{"encoder_arch": "convnext", "model": "contrastive audio-text model", "dataset": "babble in 24 made-up languages, each with its own sounds, syllables and stress or tones, from a formant synthesiser", "train_examples": 39062, "gain_aug_db": 10, "n_mels": 64, "hop_length": 160, "input": "log_mel", "spec_augment": true, "win_length": 400, "tokenizer": "word", "vocab_size": 7471, "loss": "softmax", "embed_dim": 256, "encoder_norm": "layernorm", "encoder_activation": "gelu", "encoder_mlp_ratio": 4, "encoder_inner_norm": false, "encoder_moe": "top_k", "encoder_num_experts": 32, "encoder_moe_every": 2, "encoder_expert_mlp_ratio": 0.25, "encoder_experts_per_token": 2, "encoder_shared_expert": true, "encoder_subsampling": 2, "encoder_layers": 6, "encoder_width": 256, "encoder_kernel_size": 7, "text_encoder_causal": false, "text_encoder_width": 192, "text_encoder_layers": 7, "text_encoder_norm": "layernorm", "text_encoder_norm_position": "pre", "text_encoder_activation": "gelu", "text_encoder_mlp_ratio": 4, "text_encoder_head_dim": 64, "text_encoder_fused_qkv": false, "text_encoder_bias": "qkv", "text_encoder_qk_norm": false, "text_encoder_layer_scale_init": 1.0, "text_encoder_parallel_block": false, "text_encoder_inner_norm": false, "text_encoder_moe": "expert_choice", "text_encoder_num_experts": 16, "text_encoder_moe_every": 2, "text_encoder_expert_mlp_ratio": 1, "text_encoder_experts_per_token": 2, "text_encoder_shared_expert": false, "text_encoder_positions": "rope", "residual_init": "none", "optimizer": "soap", "beta2": 0.95, "learning_rate": 0.002, "beta1": 0.9, "shampoo_beta": 0.95, "eps": 1e-08, "precondition_frequency": 32, "max_precond_dim": 1024, "one_sided": false, "adamw_lr_other_params": 0.0012, "max_steps": 11400, "batch_size": 512, "epochs": 149.4, "lr_schedule": "wsd", "decay_fraction": 0.3, "final_lr_fraction": 0.05, "warmup_steps": 220, "weight_decay": 0.2, "adamw_weight_decay_other_params": 0}
Rows from expert 18 of block 3 of the audio encoder, named by matrix and row number. Rows with one number belong to one neuron. Each number is 50 + 15 x the weight over its row's rms, rounded and kept within 0 to 99. All counts start at 0. After the name is the row's rms in percent of the matrix's.
# up: expert up (encoder.blocks.3.mlp.up, 32x64x256), inputs 172-255
# down: expert down (encoder.blocks.3.mlp.down, 32x256x64, transposed), outputs 172-255
up.33 102:39 36 91 47 25 71 31 42 67 53 74 69 56 53 55 51 41 37 41 54 51 16 28 57 32 54 53 52 35 56 61 45 55 46 22 80 62 56 45 51 52 40 69 64 47 26 56 55 28 61 75 37 33 62 53 57 49 21 52 70 32 67 57 40 39 61 32 46 32 53 24 62 50 33 74 56 62 45 63 61 57 68 75 50
down.33 097:55 66 27 72 67 24 35 38 40 48 35 50 51 51 65 26 43 63 41 39 39 37 55 42 24 41 40 43 54 40 26 61 15 70 53 37 00 53 72 65 37 54 50 42 66 55 64 47 45 39 62 30 26 59 61 64 48 69 68 43 54 54 29 61 59 57 60 50 53 42 53 28 69 47 55 53 51 27 44 42 51 31 40 66
up.34 087:61 88 36 51 63 51 39 67 40 43 18 34 56 39 25 48 55 42 66 40 36 59 73 18 57 35 76 55 41 26 62 42 48 49 66 41 68 36 57 34 80 39 62 79 33 62 57 27 40 55 44 48 45 38 66 57 60 40 45 52 59 83 74 65 45 71 58 75 33 20 65 47 63 29 48 59 41 50 28 66 26 37 43 37
down.34 087:45 73 53 47 37 89 76 33 70 62 72 67 50 85 48 61 55 12 60 31 55 34 31 63 65 84 70 80 38 55 57 25 40 86 32 65 40 38 70 48 65 45 19 37 42 18 57 49 68 48 64 47 59 44 34 29 69 66 75 32 59 43 41 61 42 45 58 35 63 65 36 56 73 55 58 77 34 51 43 36 51 51 58 37
up.35 084:54 56 15 84 48 51 43 36 23 61 73 58 31 87 43 55 55 46 50 52 39 56 99 50 62 57 43 62 43 61 45 48 60 39 60 55 68 59 57 54 62 35 66 29 54 88 55 52 32 36 58 60 46 38 40 85 55 55 30 69 51 64 43 73 46 78 49 45 43 70 51 43 55 33 43 42 77 34 90 50 57 61 32 55
down.35 087:59 42 49 60 74 46 63 36 61 28 65 58 69 36 31 35 58 45 60 56 35 56 31 40 70 38 47 48 25 45 39 56 34 31 52 64 53 68 39 92 63 59 37 28 61 45 59 44 47 41 47 51 47 44 21 28 68 32 79 48 65 53 65 58 63 73 43 55 56 32 65 82 66 59 68 62 49 60 68 36 31 46 43 41
up.36 093:51 47 56 29 50 43 61 42 53 57 90 35 54 47 24 55 27 70 34 81 75 48 42 62 81 54 60 54 59 57 42 50 56 63 66 56 34 40 46 60 58 37 50 42 74 59 64 51 57 52 55 45 27 36 41 46 52 59 51 69 47 58 36 48 71 41 68 56 19 72 52 48 41 51 57 36 40 48 57 79 34 56 51 56
down.36 096:69 46 35 47 60 54 59 30 47 59 26 88 65 88 50 57 56 35 66 66 60 46 57 52 47 60 45 42 42 70 79 40 42 57 52 79 44 41 49 62 43 25 43 64 21 50 43 60 68 45 58 61 51 61 47 73 73 39 40 57 54 32 42 41 37 47 69 68 43 70 47 76 30 85 51 58 43 46 70 52 27 91 34 58
up.37 114:47 39 50 34 24 48 43 44 72 62 53 55 59 22 65 35 47 48 37 47 52 46 47 44 21 70 88 62 60 41 72 57 69 30 46 45 59 47 41 53 37 35 40 54 31 55 34 24 35 41 48 18 60 82 62 29 69 65 35 71 69 41 46 46 52 61 42 37 52 69 61 49 43 65 57 35 58 46 60 54 68 26 18 74
down.37 101:39 59 37 49 58 32 56 55 46 35 51 32 61 65 49 48 37 53 58 49 45 64 45 55 69 53 30 55 36 36 41 64 62 37 46 41 65 30 53 24 35 27 48 70 29 54 51 56 60 43 46 18 37 43 50 47 57 50 38 86 47 78 44 56 87 90 46 46 63 33 39 43 25 40 82 11 45 55 42 69 83 71 66 67
up.38 074:36 60 67 27 38 42 48 79 62 60 70 24 63 68 55 39 59 35 86 56 72 59 31 53 34 49 64 50 68 50 45 27 61 48 71 33 21 83 54 50 63 70 31 55 68 51 30 48 45 62 54 43 33 58 61 59 31 72 39 43 63 44 54 53 61 41 41 59 68 78 58 54 41 42 57 75 45 31 57 71 54 47 57 66
down.38 085:52 46 54 17 67 58 69 26 40 64 82 71 60 54 60 58 66 39 48 34 75 66 41 53 41 38 35 38 66 34 40 14 38 47 38 48 67 43 29 76 53 41 56 52 67 57 49 63 75 41 52 59 42 42 64 47 61 37 48 46 20 42 39 70 44 57 43 58 50 46 51 53 24 38 35 26 54 62 44 47 42 29 54 46